Rows from block 6 of the text decoder of a small audio captioner, named by matrix and row number. Rows with one number belong to one neuron. Each number is 500 + 25 x the weight over its row's rms, rounded and kept within 0 to 999. All counts start at 0. Numbers have three digits each. After the name is the row's rms in percent of the matrix's.
After each neuron's rows are labels from the 100 texts, of 14976, where the neuron reaches its highest value: "tokens" is the input token at the peak. Only what is clearly more common there than usual is listed. The data: struck, bounced, scraped and rolled objects made by modal synthesis.
# fc1: MLP up (decoder.blocks.6.mlp.fc1.weight, 768x256), inputs 104-155
# fc2: MLP down (decoder.blocks.6.mlp.fc2.weight, 256x768, transposed), outputs 104-155

fc1.574 083:457486459520502492509516496492466517509518511522485471516494513469503494531503471519508497468498541532483492512542513478482559479498523512453511497528492453
fc2.574 077:542507480491499558490510512527520505533521478468489499510517450507498517450493480461563517513515513494508481532529502499487498470497509491496545459535461464
tokens: ","; "thin"

fc1.506 085:512478514529535505485539488470489545496480491490536511475534502480519555480435514478510516517531449523530495461500461501456480477522529512475472499531472509
fc2.506 082:523507528450480491480487466524525505509528466516542519499527508479484515512506555524506455537511523482473522492471551504537464494468468514496547494453500520
tokens: "reverberant"

fc1.562 104:476451486529520512487522489517469492496482502503502497492510511471442511515491493478517500494485481492490479491476507498515530553480500514514531492474493490
fc2.562 107:514535527507498550511509502542487513496456508510534436521479506466505472503511489493523500489498512518501530480539484506510492509508476513474448522495493500
tokens: "contact"; "room"; "reverberant"

fc1.136 144:518515458545502493530489522518501494486463543513481490481492524490486489514487510494491486529435519550506493488495468521508498515487526528512513522510536544
fc2.136 159:466529509472490501482501495521516465508515506535509511494477457512501514524478513526465468490532462503464448510507489477524488551543514512518483521514493503
tokens: "contact"; "noise"; "rumble"

fc1.692 087:474528497443522529533491490447476450466509473518473532478486508478501524517544467472500511525504443514501502473482516487502531479493500500450466485517541504
fc2.692 090:508556500523532505502494520490486523480519518511495506506495517545498534503456527482556527480454496468456498502482448504473463495476523491505464505511533496
tokens: "closed"; "clamped"; "white"

fc1.170 133:499517522543540482511529516518506487491524514495486485483514464466529476480486525482511497512485514509525519468490507524498507526506432530525531470526516498
fc2.170 131:530439523518485508484522536454510517483533522518494473474460503490512494508462470511461503509507461476499507474499453472472452445515486538522520530503495537
tokens: "wood"; "glass"; "ceramic"; "plastic"

fc1.89 072:502534484499489504488477505546492485535479526482521506488460502502483512481540493519500479472541535489502507466518476480472535510498486483493475493476508496
fc2.89 071:472472517498545483509513515529506530472507477527534497527484515492514501476442503489486480536501483521539482507463508481467490466519495447503523482494513523
tokens: "large"; "medium"; "small"; "clamped"

fc1.370 139:482483515510542520483543506525484478520509531497511479474514521453498501484477493483482530535488491492508519476480522496534511551483485492507532495491475468
fc2.370 111:490503510509503497493466490541508502503485497488515487507500500458489521494487508500517458496516525540450497509534488472497468483478474511539427516476491501
tokens: "reverberant"; "room"

fc1.453 080:523534481525552471499491465514471516534497537446490487489518484479510491480515470472524508541506512518495498488493518511551506486465485490483528516500513487
fc2.453 082:494451516534531476487485476515522453526474497485439495508500502488546478529480473520489489528488515535514510518510550461485493505473469522527503452559493509
tokens: "muffled"; "thin"

fc1.572 116:475487485521515540480491461537462499520512535487538526500487495480473521507518516422457503473518450509474515507496487484520466493471523489519511539469494506
fc2.572 119:491515502509548470506507498505524486459493504513546485525501521456527497492511441475528470518489451542488474535514510462545495478469526502569496509496484492
tokens: "mains"

fc1.539 083:491514465534484523461475470499477534521502480481516506514470506507508486453493472507497529488446481544479488496493560485512464510429504527547500469511469500
fc2.539 083:504508524465496514517485510501488511456502493497507549475527545505444491542497539486520503499508530503526476507488481531437545512522443496472493513491490516
tokens: "plate"; "string"; "contact"; "ring"

fc1.563 113:527472484466465501480479491505486512530520493503476492483485503475482512475506517504477496516507502501515553493504490531489502512466505503544545499476575549
fc2.563 112:474518499486525490505499515512466452501499537513517522502521501493507500479533459494530503534476497496490497488540523493494483469501476525507501434476510476
tokens: "large"; "small"; "medium"

fc1.117 097:518499514513527540506492513503507514505531526496460485508480454497448527513540499484448484521482493465466501432490478518532502515526545501539508561476508513
fc2.117 095:473541531500527454547522490533512503487472524455527476553486496518534486525488476517530445519504508514508492533504487464486515509503484479515473504500468484
tokens: "small"; "medium"; "large"

fc1.235 079:486490467507511483533527471497519508517518522483501505478513506478474490512488496470463495499472494485509500477468539492533479489451530509504518468519497430
fc2.235 075:518473517459498481476491485497504466495514442469476467543525503519499536511423462505556448543535514515495525522505488492546490504483450495489523533406505465
tokens: "in"; "large"

fc1.403 071:509528494513517528493476507489467480488521503462478451577545495524490487486514492446484511509453500531509447489497499513502513506482543480564516499494469468
fc2.403 069:493485500518502478480475492522562513530509522465497493462478503501540500507429495523493487529514489488496515528485522480491511459484442521484436469479491503
tokens: "mains"

fc1.204 089:485487553519473518441536454462474487515480538511513489511515518498479550489536533496499466470445500480551481497502514497492502483503518496491445483508511509
fc2.204 095:479556478500518525510536529513478503488495500511484516498492504508567465476471502537469530533478468500507539478461469502492457486492495494475500499513514461
tokens: "round"; "square"

fc1.196 105:512537486485499481488476480551515507523505504487537503476483511498551493484515515501535527495502448545510490525524532482472517467495476514448485476528533486
fc2.196 108:493515548487531521518479482519484502506481532543504523473517496530459480503485498493535503548534524538497476484512488515525455516490487511545507478513468493
tokens: "small"; "medium"; "closed"; "large"

fc1.236 058:513517506497546486473504496498472455492513468546522461538517485538468464490529492522478522454523528487474486511555553535505516495500498501432530529542492503
fc2.236 061:469491510534465516562486482520481480473435529472491505479506517475539481492491456510512464514476504513489507463515478499480519505536497452498489476512454486
tokens: "wood"; "plastic"; "rubber"; "ceramic"

fc1.58 077:502475485487533488549495524516467553483505491539493517452523482454483521440489523517496497509481469489513494503485540522504520508474487514509498498481488495
fc2.58 080:479511458474475557454507485488492472541474524524522476483529517492520483520535484510524451467478513516522505490503477524515528519545524511457483491484495523
tokens: "in"; "quiet"

fc1.304 097:511506504465477539529500471531454542513483505513531517528458494492507484451499498525503455463521484490501533497533487462479507482503458487489540478522524536
fc2.304 099:470487466503501483495470526473517497510481441473508509504502531535479505507508516514533525524545533555499537454537510515510480519504490479487485477488533460
tokens: "small"; "medium"; "large"

fc1.648 102:505485508521519492494524502453485508476485466454523489495515523505561483514494523530501510522491456484492567509480510507485487500515491548445457485515510522
fc2.648 090:492503478524460485521496504518489480488487457583509495549498479505506483515489510528483468482468542539532445523471521501502548466529472508462485530509479534
tokens: "round"; "square"

fc1.481 081:491531467527526545504498479520495468455527468502536527482522495480535478512493467455523551523498461550482528487482488466545493525455490506488492507513516522
fc2.481 088:473469507517546472467510474501471472495494468505509478525503524463508534542459497477483517510538507467543506468478470493466484528494514461501466494481482511
tokens: "clamped"

fc1.311 132:513500477531525475466531494495489500508504503459474514462520496522539443450490510499514574528483507518531491478511526513483465453494468516492496524525483499
fc2.311 131:528537522503509524511486493511498503493467500542535475528469474483536463500499493520506450514470529521499516524488496478530497537502456517513507496482519508
tokens: "soft"

fc1.159 072:538521486464549521487477488508510481485519519513512512519442515509459526486487499509505491504483506492497504517526512533502481508510515483479514474468546503
fc2.159 072:497469497529494486517495545513510547534528494484537455467493518504518504527458496492507499530504468540515479512497523459523497517505473518493489497480477515
tokens: ","

fc1.30 089:514451516517486529504485542482509515490506514479471509478537482533534500539462520481486483497485515510500496525491528550482500577464481490474522516498491489
fc2.30 091:498493479483500518490520511518478477533535485540534512456488516456487507484531484501522480503478480481480545513473510489495523497502432532509481481430515475
tokens: "in"

fc1.766 123:504489483498529530500526476504502508565476533507547490486525487528488511520454469493494491506470489508482461471518533529493511473522488478540485508513472493
fc2.766 127:456542495492513542509496502481504514484465531500485504511478500483475499518502497519532521470479479514482548519493499494526495490497510491481555474515512521
tokens: "rolling"; "scraping"; "hit"; "hits"

fc1.143 110:500490464489489507498482517506483470513500571555503519461480505543447508527549488519496501551482531539486505457495491500512485548496506513552515515517494529
fc2.143 109:466500500487500527515475508520500521506514513509532511517445507483486545483469473521489528476481469517478505517496481458510480519525489541528480551495493513
tokens: ","

fc1.67 110:499542518530496532455500484504458469503491466518446465484532480515551522530470496518494515517485456505530506460521501487490453492476549548459462515556524470
fc2.67 107:514500513510564501446507514497479516503487476517523483451508486494482514505544501527492488558532508475575486471486482524489471531482533474505461541518513512
tokens: "closed"

fc1.295 065:526530495496513511457474477510485499478509479513516491466482472492472479460514488465458466525470447512502484456572479533481537488513507510492492506475503547
fc2.295 066:487548506509537497507528537512490512503444524570513542518502508537521489489527513521481468471541503501558453487483497480540446514491491507427514513500523486
tokens: "closed"; "clamped"

fc1.725 079:480489477486493524523510512492508509530525524513490513501477471504473430502496468479535499516505471487506507512458521476513456513488552481481522487528525488
fc2.725 075:478484504500510508516517484482517542511533505492464528512518483497501496489459476511466487468475558509475507539498518492484489463519486506520484487518480518
tokens: "rolling"; "scraping"; "plate"; "bar"

fc1.535 117:566501522499506466511488504488486487496460474505515496496487510511541473540484546495488512535489475538486491474510455487474516457491508499469439556523486494
fc2.535 108:495496457530491501563459532480499504496524470550469494477521516545480468493521473509482458506492524448542488549521492513475485486510507496510524493533506513
tokens: "closed"; "hard"; "soft"

fc1.548 097:507503476522502490492511493493533519491524492483476512467561511525526524514448479524496517550511492487500486509463507504513475501466516453495484474466531476
fc2.548 106:474500538532532518489513481543521475512529515447478505548521497505518499521534496519470491501534546504493460528556521523503508544510465495513485488480458452
tokens: "plastic"; "rubber"; "wood"; "ceramic"

fc1.81 119:544507488517529506480499486495488506441456457482492476537545506494506483544500531529489528486487537468521495484517477533466532469471546500487490491530503503
fc2.81 113:558516502470544491504508498525521531501495480522491514522481490541519484524497481502493479524465489489513469519463516471491484477536472537478519488478527521
tokens: "thin"; "muffled"

fc1.640 070:478491464509501464467514523491484517526477549515499495515499512525461513533510546503505540465508547472481476487510516491490529504501485513457508479527462509
fc2.640 069:500537530518471475509484483494536508507523517448485492503518518546520512475503546507521462495461490570471523516526495506523482468463508493460452481493513522
tokens: "contact"; "hum"

fc1.56 104:482525508533493505477492487495478526502482548499537523545484508481463510467554514517511480484528525519515530467485494520495508520483481511537486467530529472
fc2.56 099:492541505521475478511510461480493480509509498479524502510522436493502489520448442495445522527511524472538472459449497546524469496488534485503504473531538452
tokens: "large"; "small"; "medium"

fc1.556 153:529492468532474505461497505512520499487486474484467475512532500466520452494433510450518516479470495510501504505522536499451569455498490507444493465523463475
fc2.556 146:474471556497492496479533526550461503471534486523545537468502509502466460471531453513536498532480543494538483511496513470533422533494480499543508525480508519
tokens: "contact"; "room"; "rolling"

fc1.268 121:520525492498503473475557490520462511496499524479557505497491485509460540464545531457474518486497492551528490515542504510496516490480472493481508485524508462
fc2.268 120:497472542475470523515529500486524511501527534525496513454456514538527487531486489492479479468503481502492499496516496520500483498480532558537510514515476536
tokens: ","; "in"; "medium"

fc1.244 118:516474483537494498481522497525482498482495527532531484524491515486517509471455521443520527524544464526515501475509503492459504475486531482508451502489505482
fc2.244 129:486531526488512519447467500536537520491484506524541479495553502510497491503507490476472501483516532495490437536534533467508502518519499495517557490474441479
tokens: "mains"

fc1.604 116:519512502522470507506510513511507530523499513499547475543459538508535516508475541498550485494482464553489517513508511501530509504498477503466458474502478433
fc2.604 115:493499474508547505481482518482507484511472521534508500473493515511470520537473486535504519491557493510547482505463519513491470481498478496492498520490490527
tokens: ","

fc1.426 108:487485459491498493515497484517513497501516505519514492499504472490454510476502472445477478451515505504485470536517484513527540529499488483520560498526492491
fc2.426 123:469491530528565477511483507524490503524480544516504513497470503436523454502533474517500470494473526504474498527514500552485516507467485544496487543533520504
tokens: "<end>"

fc1.83 107:519473512497493480488483474494488487499524507569527497519500490507454526483524520506490501476530537487461474529517491507510510505496525503457518488531508513
fc2.83 104:455491534545489476530552500527502529505493529446498483527466520502535472509508485504513496517461520521528493467518516524511520520503482526480514530496496489
tokens: "<end>"; "quiet"

fc1.262 095:527505498503486512482524466498502505516505530478530496479537521496542478500463553497503563530499489501501533499444504464460491474517449508480555476500504509
fc2.262 098:495521474498448495471464515476495494492475539463501514524492459490504520531521494491464500510450481518530501466479488520492502483509485482508475491509493474
tokens: "plate"; "rod"; "bar"; "ring"

fc1.73 122:516512469542479506457503454541494522496462483499517514498514531504486511512486496542518505475470452531512511541492506501512546513512474482499497471475539486
fc2.73 144:481536471485501482487512484544510483527471516495536527521476495466472540449502514476464509490541483516503464518473532530514479521497454521487528449528482454
tokens: "in"

fc1.646 100:524503487491512542496471445510493479514550499509430528466513490471455470465513487460551477526493526541497495462505535527518511523497535511535562478501497488
fc2.646 095:542499487493526460477505522512531492519468527525519478486506455507495502521475495515482460514493479511540527502521497487484484468517466512478462508536523542
tokens: "membrane"; "one"; "string"; "plate"

fc1.401 144:544492529495456518445534460466456520516495500501490519488537498474445491467525562494498509499486498493490478463501504497476488463514526502476490504498524493
fc2.401 155:503523528493507530475550528490484532461471509487502549497490504511529469513518540510486516493455497561502527496461502508489473511520489550471556531512505476
tokens: "round"

fc1.60 102:534468528507477519523486486498518512522519516480509507477466489451440547497479518479455485519552499497503520489508518452507489527526500491492497490468536538
fc2.60 100:474491479473489507493466487558483490514501497528522503527516542503515508489477484523554515514490478524530521555487514502543511504494476480451508485453506490
tokens: "reverberant"; "quiet"

fc1.299 127:514462480501531496493516502509492510510493523480556503526522473518473527478429522445495509489538511480486548517495493498495513522491472488527502494495507527
fc2.299 134:467501508493495474520483499482536487499488467523464533452521487509520493515521479508521500508495500470532489489551530504514500508477497483520468484476459449
tokens: "reverberant"; "a"; "mains"

fc1.415 085:489508472519512520477459483503531464532510534487479466536519496423481496477464535465503494521468471530493507496503506473527513511471495484489511465535502481
fc2.415 081:480487510521544463495513558492487533462496510513515501509507474498518493490513487535499504474538536474484520507445503519476454474517478523476468459517485474
tokens: "membrane"; "plate"; "bar"; "hits"

fc1.623 097:542480432536519510479525513519497472527499487482482447477520533503514493517466500480453507518451491534467492498473500506478505496502506492485489533516490504
fc2.623 089:477530553504466506478488542467495542527501530502533516484511492524481537486494553473462439491528489473461522467473451509499482491493502480492492523565517504
tokens: "mains"; "contact"; "rumble"; "closed"

fc1.546 091:537510462522517476497489486507473498523490520501523498491535501513463532504496479473449518463461492499474498485499516494512524531466529491549497488463497481
fc2.546 092:485550495503513515537515504532525511487482478510545467531463523499475539517527468472506478488480494510493498516505519535565502529534507516513502503532483511
tokens: "in"

fc1.298 092:474543517463514511475502528487494488477458530491537537478499518466518512524489472500524497530523490566507530486487505488515457542493551494505446517555489494
fc2.298 097:516506527471480543492485516525522527537517519503541465551530509497518508524504497492474485504517457548489451498498493470529474491524506526500454505478484526
tokens: "mains"

fc1.118 090:496518483538500503495494504526456473485515529508489494482504450560508489492496433480492486490485514494464495462548469505476515510471492483502480526510480437
fc2.118 093:509482517514548504456516514496497560494502497502491452490487488529511526520486506533504485468524487478483479497492478455488498474512513506485475478506506499
tokens: "muffled"; "thin"

fc1.607 089:510454501496499515504526465493500474507486529535521508506445526505448537495511491485515518526501488502461492499492489476494524495531497499472468481515521509
fc2.607 093:482550519478492542534474476511513534494558492480474536519527530470503558508466468483518481505478528487500535498495507512537486517485496523495501484481478491
tokens: "reverberant"; "room"

fc1.122 116:525476478486532507468467481472487440513506546528503520477487464488438505464462488454475452524473503528471520498480511483519471524498476507535560466457534529
fc2.122 107:499518501493487474526468502541554442508483466521515478494468538498524530502475493459428466487486510488520486554475500481477523542547527499514522504464497499
tokens: "wood"; "ceramic"; "plastic"; "steel"

fc1.240 108:502524490473516471530490494469471442521508515518496496496501491449449506516508499459504479488495474490525524470483491513482495548478468493511499485494517482
fc2.240 102:502493475503506518499501488448496525518504492507506506495480527471574500466500512503481494501512482524498537461456448459490476541502521529503477524493499494
tokens: "clamped"

fc1.580 086:536546479444481499502471484476474477487470505527510511510522471495476478486531528536530493494502516476466461521519492508500519500478524482493500504460532480
fc2.580 085:489488514554491503541486476529482499478532507491479537498518498439494494502513429472510504494459497523526529451469538486485482553530523507495469491520489518
tokens: "soft"; "hard"

fc1.425 088:546463467509520513482523508530519467470442506460499519520508497480516478521503451519494552523452489495483472468504486488509558476489562498524488505526499544
fc2.425 073:478500514488510500465482496489495517495512477496511525528530473519505488462493553494485475504505523504566542506505511444511475531529512489483548472486549480
tokens: "muffled"; "thin"; "quiet"

fc1.326 101:506480488558464502503533507508496523520474468449488503524480506504491460500465553490475529485507541485517505474507496511450512476526544509473503464528533513
fc2.326 105:487546503491507531473501488514474494483501457490509468532501499452504492528555486504482467516495521492518471470500500506492550483533494486479528538463525473
tokens: "thin"; "hum"; "room"; "clipped"

fc1.519 079:508518448515484486494486443498512488491480520519519501466502515456477540464478474511503534509469519512506463489487504490546495479523535459512484507513516498
fc2.519 075:493525504458489516534472524493492541475507551506479509511486456574517538539524514475574514490458472519492526468510532484521513516482502473481534451505497470
tokens: "mains"; "with"

fc1.454 080:504479462511490494512537511475479534519507500532492525502516479491445472505434482530498494498478458460526488519503504475482533514490504495476494539508497486
fc2.454 079:494491500452512511483526506541502510533479468533511513521524486516475541480529533497497474425485511501518516508463517548494526498483496520518531470495505488
tokens: "in"

fc1.765 084:479492476497468528518521513536457498507474474486520488485518475490505510485528499445498491513481506499463534524587490529508481511518488506476460497490463500
fc2.765 083:488473488477523526504459477478543544533471520462506494529458509499496521472452482546508486482470478508502486465509501539491498498475497507455519500515517498
tokens: ","; "muffled"

fc1.389 085:462498442488494501494482475533498498524515509513568504510523484490482509505473501519501472452532513546431483466487539517506505470487510503487509492489510484
fc2.389 086:563548548475529554479503543501487510508507474473466535458519490460474481510545529513538499522495498498541563476503501495488544543463534480489522499527481537
tokens: "<end>"; "contact"; "hum"; "room"

fc1.220 099:498502478536487537506498501524493491488473502480507482535543529491522474556460511505559514487471506453499445508522516515509511475506532493474499513504455493
fc2.220 096:540485497520480510531460468446487487504491489487494520513507505495494541517485478477487509504437463491504494516478456489514495496481503459489476497535547485
tokens: "small"; "medium"; "large"

fc1.630 114:520519478539506510494517491502511500515506508485463541489530491482466505497475523471476518488494482537486514503517486484523509454493499454530482455490501507
fc2.630 123:485498487512515471489470520523471479520537533477443517516484458499514514510536535505492466495471531487461540497493497509458521481479493495499504484530516492
tokens: "plastic"; "steel"; "hum"; "rubber"

fc1.44 142:493499472500513498518505498514490496489468505513529514518510525479442485491461472464477550453517532498483482471488533507525525498523542489492505501539490481
fc2.44 130:540500528522471523511464526434472470458508529500484532483474501543514498536474510491448493469490503501482484489517451518476548461495512511477482490515511526
tokens: "<end>"; "quiet"

fc1.513 088:529479450521495503510534501468484489495458512488498459499520497515501498482481522490515553466501456537524481512518517538486555492460520499490462497539495529
fc2.513 078:495552489467533473484475503502486500506509509477472461473477464497547496493495481523502476524522504480489520454504487488489512554473523438460519482480525486
tokens: "soft"; "hard"

fc1.416 068:516494541476533516480480493512488466488527525509530502516512487463458502502530469491462479495512460483465519474504497487502499529449488492501530462449540455
fc2.416 071:504489459550513482513485501516482483507480453504496455506494467483534479469458448489528526503457510495465490510529502466497525503510478490493449473500480494
tokens: "wood"; "small"; "rubber"; "medium"

fc1.644 124:498559526507499496477507475535497487495500511493480521515506463482471506522523439530467513494479488504529512478492485455548509512478543476508500508534531504
fc2.644 121:500474471549508495515519461467479525528528499503521551488540496440502534495500482516515544515457510484471489463488509443500519498471520497469420508549519457
tokens: "small"; "medium"; "large"

fc1.670 111:529469504458501515529497524505513464524449489496457525520523488495475458517488523514482477513463465506487472505490483502486542499510489522566516550501508494
fc2.670 113:493489493489482473510521480478495464464440529496525554495470523552523485510512487547483496529450525559516475529484437498493467497525461502513492508526513512
tokens: "large"; "small"; "medium"

fc1.452 083:499521497458501531477477513469487495475503514508489508481475526479529491490518472480507486490518458541470534484456482504497496493519493520509457490523525519
fc2.452 078:497495507515508515520434479529501447500500536556493544472515505498548510503507479521467504499484450484485509511503479499527495524493513509501526528488520542
tokens: "clamped"

fc1.131 118:499515522491498528448463517504450490471519462535508500508521492520495525538490510510557518493491485477514467509519500529494531472497519529487460500490512508
fc2.131 099:519490501542523495508459467509503523507497459488487452489460490440534531528483494497476503545479492446512488514510496510489473540480496557480482475504496493
tokens: "closed"

fc1.15 095:491478463539480507532500519486548494492524505532555486468520477471513512472452501504513532526438509537471489480459485510484510537516507480485430499514498519
fc2.15 100:531567501489526522525465516492507498507457518482470490539498546497478484520493478490499462474479530501501507498563485507503518480472479476503508490479474490
tokens: "rolling"; "rod"; "scraping"

fc1.154 153:536477520507485518481514494500479463508520483548501523490513502473476489538487514488510505513533488476522559493469504482506528549496546538524487471473479470
fc2.154 163:502494537501511525481471496525523521544490492520501476515523463477562489469474502493553453497472518556460510538510509480547500518473469513491477507532477517
tokens: "reverberant"

fc1.256 095:444482496513510518446474493531476494513472527531500518526526526496521561484498503493489465448499541520482500511485544540490521480503483507484518483514470497
fc2.256 105:523554494464478505542512495522504483481504463490505537439478506525522510493547535553554485540535493486508512490500515479501537496517504500492511521522511472
tokens: "contact"; "room"; "noise"; "hum"

fc1.480 105:469479474528534479506508511464457463474493489500519508521584492510474487493539482466516536482463534487520491476479515490551523544495529503523504520523477480
fc2.480 106:513482501498472473544485487520489482489512487498498529495526536503485488532478442506529470525545514476503517496463553504557474502483507472501469488474519486
tokens: "soft"

fc1.20 095:458479530535505478492528484518470482525524515532564514450534535501463461505500474504535527489478529467505481474497514533503492508492516524503509517449499483
fc2.20 104:504506494508491484475518522516518456480491512494470495533501508476468464502518495467529524496457517524490487488520544516488487471518500511527531496512490528
tokens: "rolling"; "bouncing"; "hits"; "hit"

fc1.105 078:510514529522504511474485500508471475508553516499450479519551487488498522466436494482487500527489535512539468482482485469512512528484550496485482478499523488
fc2.105 072:491539515496529497496500486509498488512508506530510532467539467524564481503489488513536480506498446486499563513489499490486500461515506501508494547536493463
tokens: "small"

fc1.290 097:520493486491488488477525508504503515518494500504505494470517460493488514503464534512476466511533494510476486480499505529484481479495524485524426539448458507
fc2.290 095:516503438492484512463476528473481510530496470488512497527535522492490490528511523486549534521514493531470445503458503482501491515500457501468548463505512492
tokens: "contact"; "reverberant"

fc1.598 076:506515518459496490527533495502461493482512492503518487499521502494485496493499500496508470498484480496513538495553546558523501495452494408492500483506475473
fc2.598 081:510469491488498495509511496470521463483523511495479475497437529520479530489436505479486572504531545481493483458523529505443541488507557512503461497499548501
tokens: "wood"; "plastic"; "ceramic"; "glass"

fc1.134 105:499476480496485498494504493519454477515504527526541508517479468492470519472513514414492509486531472508488572483514520462498528538534438524504541431512503492
fc2.134 108:527486507517476510504491451462526467502524524511471524508493484499516499502453490529474523534519506505517467520479542511461569491482521502467490514490499486
tokens: "large"; "small"; "medium"; "a"

fc1.41 114:479495485500533476520489518520470478491485510507490554493517514551447499477521479539506521549517512528545514491519492509513470510508504504578504519464459506
fc2.41 116:495494490506490467482488555472480492455531530541500532470488489479516488536498487493471532446515475477489443514438519502501509517506504505465471482527519532
tokens: ","

fc1.438 113:527540508503542507505456446510465467498484507514486487556498465456461449504493447516494493534473523491491483489472520487508486515475549496533536467507521496
fc2.438 114:490537496473516527526481509482492507527510529510556519498480518484472533471473515497510494479452456474505496541493471493409513487473464501533515504480494504
tokens: "plastic"; "steel"; "wood"; "glass"

fc1.528 080:529520508510488515485542531446452468454469475474470507447531500523548479495454530562516551498487473527490517485529463511496468481524527504452509482543501530
fc2.528 073:512496516512464493486493482527519494492491523482488510490520481497521492537546514494450541515470485525492515472484510499462497542532531536487431584529500483
tokens: "round"; "square"

fc1.157 114:458513498510459451477490480511481504520515526472495532506517518526526515506512521502489500505446484494517500497483489528439510509491430484476484449532511472
fc2.157 107:483502521479494525530491529452555519461453476524501481527481472483533527540507532472461453508494509519497519516500469537483513487500477505479500508468470500
tokens: "in"; "large"

fc1.552 094:531518499496492529532463489498538503472504463496503496511510502503522469541513521526525525507487481489485506481513465513514489478437490502470494483479528519
fc2.552 097:493502476518497502525504498506458489469477516489531565486509510466472549484477469450503522485479502507477512463485468472497514522503455523530472491563466520
tokens: "one"; "clamped"

fc1.439 091:574536472562471504475527489466470532457506513474489519470561533509555461503510516499471510514454513490442502471510481504471478488505498481478470505553488500
fc2.439 087:531501547467532517490508520488534499509499494522455482495487482510526510485527565521510468504486548520509534518480474453500475521525488528484508539533518478
tokens: "round"; "square"

fc1.551 085:522454495499495526503471551440477477494539499538500514466514519501493474540482516527532462538467485497480510491510504519482490534457519529498445546486489483
fc2.551 084:490470491468465499504503496515513512510506502544515530530562533523469520510539567478513527480476515508532506522513515502493454508511488526504518515523483489
tokens: "soft"; "hard"; "closed"

fc1.191 151:507562473554474507474455475492429447488501514522489509513497502468566500500491511485532508491483472529489520523494499504517479433470503523495455571545477514
fc2.191 146:471529490454518493491513470497521505509455493519519525516491536490485514479521538486481501547513476516539485544472467502503490509507462476528532522498495519
tokens: "closed"; "pink"; "white"; "clamped"

fc1.585 085:498479520511482493482499472504486486491509499458479475490527474507520501509441493507534521517476477515482504464465514515520552526474525502481484472503553505
fc2.585 082:463559524498496501534494490549497511523512501518568486500487484533484523492477511540502489521505512440535526486512482531528513506537481509499460493505504451
tokens: "muffled"; "thin"; "soft"